{
  "drop_path": 0.1,
  "avg_pool_shortcut": false,
  "init": "torch_default",
  "max_grad_norm": 0.5,
  "lr_schedule": "linear"
}
Rows from block 6 of a small CTC image transcriber, named by matrix and row number. Rows with one number belong to one channel. Each number is 128 + 32 x the weight over its row's rms, rounded and kept within 0 to 255. All counts start at 0.
After each channel's rows are labels from the 100 images, of 14976, where the channel reaches its highest value: "place" is the part of the image that holds the peak. Only what is clearly more common there than usual is listed. The data: short English words printed on busy colour backdrops. In brackets: how many of the 100.
# convs1: 3x3 conv (model.blocks.6.convs.1.weight, 56x56x3x3, each kernel summed), inputs 0-55
# convs2: expand pointwise conv (model.blocks.6.convs.2.weight, 224x56x1x1, transposed), outputs 0-44

convs1.36 [157 108  86 157 159 119 167 143 143  89 113 120 128 135 102 165 135 114 116 110  90 137 134 111  88 102 204 145 106 115  72 109 159 100 113 110  91  63 114  93 127  94  77 124 147 150 112 177 139  39  85  93 125 116 103  73]
convs2.36 [146 110  95 114 108 107 136 152 115 134 109  98  76 141 115 120 102 102 111 146 131 166  83 109 112 103 107  91 142 134 121 117 182 131 182 168 145 131 171 121 143 107  77 137 157]
place: centre (60)

convs1.47 [115  95 105 121  81 101 102 168 118 140 108 165 148 171 109  62 215 171 114  79 111 101  91 160 143 194 140  84 167 110 138  96  84 130  71 145 110 102 103 129 115 122 119 124 148 174 137 106 134 153 134  66 130 103 141 148]
convs2.47 [125 164 122  71 173 106 152 131  86 146 131 148 167 117 152 197 139 174 144 145 130 113 112 149 126 101 124 116 121  82 167 138 145 130 148 159  83 110 125 127  92 112 136 162  85]
place: middle right (49)

convs1.52 [120 140 132 111  97 135  70 122 133 173  88  83 171  82 186 125 116 118 126 147  97 190 124  98 135  73 106 179 100 105  95 176 138 133 172 134 130 152 129 176 120  77 127 129 142 116 195  51  98 178 118 145 122 128 120 117]
convs2.52 [112 112  89 130 175 171  86  79  82 179 128 111 164  75  87 129 144  96 148 189 150 128  90 185 134 158 138  73 188 192 125  70 135 139 144 163 129 110 111 134 143 158 128 188 165]
place: centre (73)

convs1.48 [110  76 119  92 123 149 119 126 136  63 139 175  83  80  86 136 126 138 112 186  75 140 152 152 122 168 176 123 124 140  69  88 112  59  80 103 122 121 125 155 153  86  68 122 129 148 111  96 112  79  83 124 150 100 120 123]
convs2.48 [157 140 103  91 124  78 155 120  96 134 126 175 162 102  97  97 119 144 118 154 141 157 108 127 144 146 108  79 185 107 138 132  90 135 100 144 178 100 149 133 111  66 162  98  93]
place: centre (57); middle right (29)

convs1.31 [118 125  80 143 119 102 104 154 108 143  25 133 113 160 124 157 112 167 180 183 144  75 174 168 167 136  83 112 128  90  72  81 123  87 181 120 110 169 125 114 100 123 132  98 174 106 130  87 141 142 141 110 116 142 148 136]
convs2.31 [ 81  77  91 170  77 170 166 108 123 170 186  59 103 143 140 153 139  92 127 138 115  62 182 113  87  51 124 131 169  93 113 113 142 115 117  90 157 113 139 198 141  83 130  94 161]
place: middle right (42); centre (32)

convs1.21 [111 160  85 150 124 145 122 130  97 134 157 165 147 115  71  98 168 152 135 122 130 124 173 138 181  87 137 103 117 102 170 151 130 158  79 115 108 124  52  99 154 145 134 155 137 140 111 151 135 141  39 117 122 134  31 170]
convs2.21 [ 87 158 113 140 122  99 113 188 119 129 202  95 147 168 108 104 173 115 168 144 144  94 145  67 111  92 169 159 110 115  98 190  89 153 115 122 208 141 152  93 161 128 120 152 163]
place: centre (80)

convs1.18 [147  44 129 134 104  88 156 161 138 147 134 129  83 156  90 128 151  80 101 101 149  97 143 109 173 103  69 151  90  77 132  67 141 159 111  99 102 115 114 157 139 148 114 101 172 118 157 109 154 126 171  69 135 150  96  65]
convs2.18 [117  69 115 103 143  86 150 113 114  86 157 109 143 151 167  97 151 135  82 151 152 101 133 137 133 220 134 118 124 143  83 105 155 136 158  88 121 187 151 180 116 183 138 133  99]
place: centre (51)

convs1.53 [133  93 109  87 115  69 159 131 126 162 118 100  91 112 141 103 165 148 129 121  95 110 116 160 140 162 132 100 178 184  88 130 117 112 120  51 153 147 104 165 179 119 144 125 210 100 158 156 146 155 121 118 136 131  60  67]
convs2.53 [165 132  98 117 121 134 189 142 154  90 109 135 111 120 174  96 104 178  80 170 149 143 199 125 115 152  58 142  96  83 142 113  96 172 104 153 140 117  79 189 106 141 133 139 141]
place: middle right (63)

convs1.34 [132 106  81 126 128  83 117 138 106 106  78 141 146 128 168 140 135 127 120 109  63 126 143 126  29 133 158 109  85 128  93 144 144 104  99 126 140 131 161  86 113 126 119 131  79 131 177 113 107 250 148 107 148 111 106 120]
convs2.34 [105  63 199 133 145 123 149 188 120 181 109 107 126 130 110 137 153 172  91 126 101  76  71 112 141 126 109 110 125 135 125 167 142 145 123 144 100 109 161  95  71 123 120 108 124]
place: middle left (66)

convs1.27 [172  28  74 105 131 132 103 148 117  97 123 149  88 153 121  64 113 131 123 134 154 102 150  94 155 116 122 128  91  63  59 135 107 113 108 104 147 124 134 135 188 155 115 107 163 143 130 162  98 162 190 102 116 112 166 142]
convs2.27 [180 131 122  90 134 109 169 101 108  70 136 152  70 149 120 156  96 116 112 141 121 157  96 115  99 160 114 122 141 129 182 162 137 128 104 155 161 180  80 122 138 108  99 149  99]
place: middle left (71)

convs1.14 [133 126 118 105  76  97 126  90 120 125 151  64 125 144 131 113 117 165 111 124 123 163 116 130 165 255 113 149 137 134 128 115  91 130 104 133 138 137 164 112 110  78  58 117  71  89 119 133 165 113 117 102 136  76 134 101]
convs2.14 [109 122 142 142  86 106 121 152 210 162  99 110 140 114 112 106 131 159 110 176 133 148 127  96 128  99 152 166 116 111 104 156 154  93 117  56 182 133 113 141  49  89 128 103 165]
place: centre (76)

convs1.26 [160  68  74 124 131  72 101 120 131  84 142 139 122 140 125 138 159  67 126  83 127 172 101 133  94 133  95  90  90  96  86  68 135 135 121 122 148 165 154 144 150  98 131 101 157  94  85  77 117  90 207 104 107 129 120  84]
convs2.26 [ 99  58 131 176 136 128 166  83 141 134 156 120 123 125 148 203 106 112 129 128 139 109 121 145  99 103 140 123 101  82 140 139 120 164 168 129  84 106 119 101 153 196 145 136 165]
place: middle left (65)

convs1.10 [110 111 134 148 129 151 116  99 133  58  93 109 180 125 133 115  98 137 132 138 133 176 152 128  86 114 130 117 152 108  98 171 112  97 185 152 118 103 123 109  92 146 121  72 173 106 124 175 121   4  82 134 108 108 118  92]
convs2.10 [150  96 153  70 184 167 168 175 172 136 136 116 175 162 123 164 110 131 101 148 150 157 111 109  70 150 122 144  79 121 114 111 135 153 116 129 155 147 169 140 138 177  99 167 141]
place: centre (67)

convs1.37 [105  90 126 113 117 147 127 151 141 153 105 108  88 186 147 108 171 132  95  45 129 146 115 129 100 139 113 137  92 137 158  86 114 125 127 149 138  95 107 143 133 103  94  74 108 164  75 121 127  94 208  72 128 109  41 149]
convs2.37 [145 132 199  98 113 176 133 158 182 125 142  99 137 144 118 131 118 108 137 131 140 115  85  74 124 137 157 113 132 118  86 112  85 152 142 132 190 173 117 168 139 140 135 119 102]
place: middle left (54)

convs1.0 [148 105 140 119 130 149 104 109 132 141 141 109 144  99 224 149  70 110 141  84 150 177 117 103 107  98 131 177  99 169 146 135 113 126 139 142 108 141 146  77 116 148 132 109 106  48 112 159 134 103 137 122 132 135 152  16]
convs2.0 [146 128 119 143 128  82  70 158 133 141 105 146 132 164 119  76  99 146  51 125  56 202 155  95 147 155  81 151  89 152 110 120 141 119 180  97 138 203 151 115 125 143 170  96 101]
place: centre (72)

convs1.22 [ 78 132  25 105  95  81 140 120 120  73 101 134 133 127 105 121 148  92 107  88 156 199 114 121 160 135 161 104 111 109 145 143 142 137 124  81 131  87 118 106 128 143 120  95  92 171  97  81 156  94 122 197 150 150  90 153]
convs2.22 [143 111 104  85 148 144 151  92 113  83 220  82 134 171 162 146 132  77 121 140 149  66  85 165 129  96 176  68  93  99 169 184 131 157 180 114 110 110  98 133 139  95  75  93 136]
place: centre (41); middle right (29)

convs1.4 [164  76 126 149 146  72 165 172 135  79 108 126  87 137 130 114  92 134 104 125 178 184 129 136 115 124 107  80 136  51  63 121 120 180 143 133 149 134 138 129 152 124  89 141 137 128 110  99 163 145 169 105 136  78  44 121]
convs2.4 [114 174 135 116 118 121  97 126 169 131 107  51 193  78 131  71 114 147 135 171 113 158 112 105 149 160 182 147 187 159  98  69 132 126 141 159 137 143 160 167  85 117 195 154 144]
place: centre (60)

convs1.7 [146 135 129  77 119 161 111 121 129 161 107 118  96 144 105 153 111  96 102  98 145 134 124 133 190 143 129 137 139 140  59  80 116 181 172  75 161 157 147 118  96  88 112 103  40  94 114  71 137  74 174 148 127 114  79 130]
convs2.7 [152 165 127 109 139 126 113 132 107 131 140 152  90 191 135 147 196 105 129 125 121 106 131 120 131  83 107 102  87  63 117 121 162 104 155 117 149 133 147  58 155  92 136 136 145]
place: middle left (51); centre (34)

convs1.12 [137  99  56 104 162 120 140 198 137 165 125 124 133 121 151 145 170  70 134 132 143 133 107 158 132 110  69 102 146  87  72  67 112 176  89  87 131 167 123 172  87 121 138 144 157 140 171 144 143 177 134  85  98 153  92 117]
convs2.12 [163 148 136 104 138  96 107  94 123 130 152 109 109  31 158 131 131  68 115  97 120 114 114 121  88  84  91 128 149 103 116 138  88 103 125  79 122  90  87 156 162 105 176 125 103]
place: middle right (39); centre (39)

convs1.29 [ 85  95  76 119 146 118  97 113 131 123 102 120 194  56  99  91 118 102 137 135  89 156 103 155 162 100 181 163 131  93 112 170 125 140 106 155 128 171 138 161 122 122 153 115  54 135 166  66 154 176  92 177 122 153 133 112]
convs2.29 [137 169 173 114 102 143 107 106 140 133  83 119 117 120 179 114  87 119  76 152 113 114 109 159 116 100 110 101 123 155  72  81 161  75 148 103 164  90  68 130 140 141 142 115 132]
place: centre (55); middle right (31)

convs1.35 [178  73  90  85 108 122 141 165 122 105 155 150 172 144  96 126 186 100 112 112 170  90 149 133 102 106 150 130 132 158 101 125 106 119 128  91 127 117 119 145 151 100 107 108  98  97  82 168 113  28 205  79 122 109 124 154]
convs2.35 [183  80 125 215 143  90 139 119 109 105 112 124 128 138 156 144 102 152 122 169 135 100 128 110 168 127 118 105 143  76 174 157 167  83 198 133 175 125 133  89  85  44 113 165 145]
place: centre (43); middle left (41)

convs1.8 [126 150  70  85 139 144 108 116 131 129  95 186 133 140 106 126 166  88 111 110 155  75 149  63 196 108 172  81 125  71 142 140 110 151 119  84 103 116 106 136 120 151 123 131 128 168 129 196 118  64  89 173 111 110 162 146]
convs2.8 [125  94  86 121 136 109 211 140  82 121 183 113 154 149  85 131 139  73 135  89 104  66 181  83  86 159 143 132  75 120  94  91 117 104 151  65 116 105 147 142 174 157 127 129 149]
place: centre (46); middle left (29)

convs1.41 [154 112  94 156 145 143 108 173 145  58 112 141  97 153 167  75  44 141  95 118 162 155 114 151 125  77 112 147 111 169 141 103 176 125 119  84 173  70 136 117 121 110 125 144 133 195 133 147 115  97  67 111 128 162  98 104]
convs2.41 [ 69 153  66 113  91 153  92 169 150 161  97  61 149 110 119 127 133  81 146  67 174 166  98 151 136  70 109 123 179 156  95 169 149  70  99 149 123  67 181 163 166 144 158  99 152]
place: centre (80)

convs1.16 [108 128 131 119 144  76 114 132 111 149 112 129  57 168  94 128 166  94 117 170 125  99 156 131  86 100  91 168  93 113 167  90 157 158  97 139 128 137 110 164  99 137 124 130 149  82  86 112 140 106 248  80 150 157 134 137]
convs2.16 [128  83 104 107 152 165 144 113 135 132 127 163 107 150  62 139 124  88 156  79 133 120 132 102 124 111 154 116  59 134 151 112 151 118 131 116 186 157 155 129 135 125  92 112 127]
place: centre (69)

convs1.5 [105  94  97 107 103 124 116  94 101 128 123 122 115  97 154  96  80  85 134 128  98 114  80  80  70  72 174 129  52 102  57 127 150 126 151 121 117 103  95  78 107 130 143 104  94 168 101 125  48 123 120 135 163 126 154 139]
convs2.5 [141 131 138 113 107 102 130 149 145 140 163 121 160  63 105 142 103 143 136  68 155 122 147 150 101 143 145 121 111 129 109  90 160 121 145 131 154 145 113  82 145 110 114 131  59]
place: middle right (76)

convs1.13 [121 166 151 138 121 167  95 152 152 107  88 182 100 113  32  92  95 174 113 171 141 117 180 119 146 142 112 109 155  58 143 145  91 145 112 171 162 130 153 129 172 157 150 127  99 143  63 120  95 144 169 140 119 125 170 146]
convs2.13 [ 67 125 128 186 143 104  93 191 136 127 177  68 125 136  87 149 136 122 170 130  97 143 182  54  56 163 128 179 135 153 115 169 115 161  66 162 100 146 159 115 127 141  98 171 159]
place: centre (67)

convs1.38 [114 145  65  70 140 111 113 138 146 146 119  89  82 131 115 145 136 106 100 146 162  98 120 144 176  85  80 130 143  74 144 150 132 214 144 104 153  68  64 135 148 122  99  94 101 148 138 145 118 150  57  92 121 113  93 155]
convs2.38 [150 105  86 141 103 124 121  90 111  96  89 139 133 133 108 151 160 116  98  70 182  88 160 149 139 121 150 147  86 141 122 143  55  84  99  91  68 110 187 110 128  91  75  92 114]
place: centre (63)

convs1.42 [159  59 127 112 100  81  68 127 112 199  96 117 125 105 172 158 181 126 100  88  91 121 124  91 162 159 139  83 156 150 141  85  88  81 113 137  96 103 129 125 138  95  87  78 174 118 136 105 120 126 154 148 115  70 129  99]
convs2.42 [146 112 149  93 139 164 141 111 133 191 110 128 147  72  77 104  74 175  89 123 141 132 123 153 135 127  83 129  97 126 157 164 117 127 137 120 144 135 106 105 167 108  53 121 106]
place: centre (63)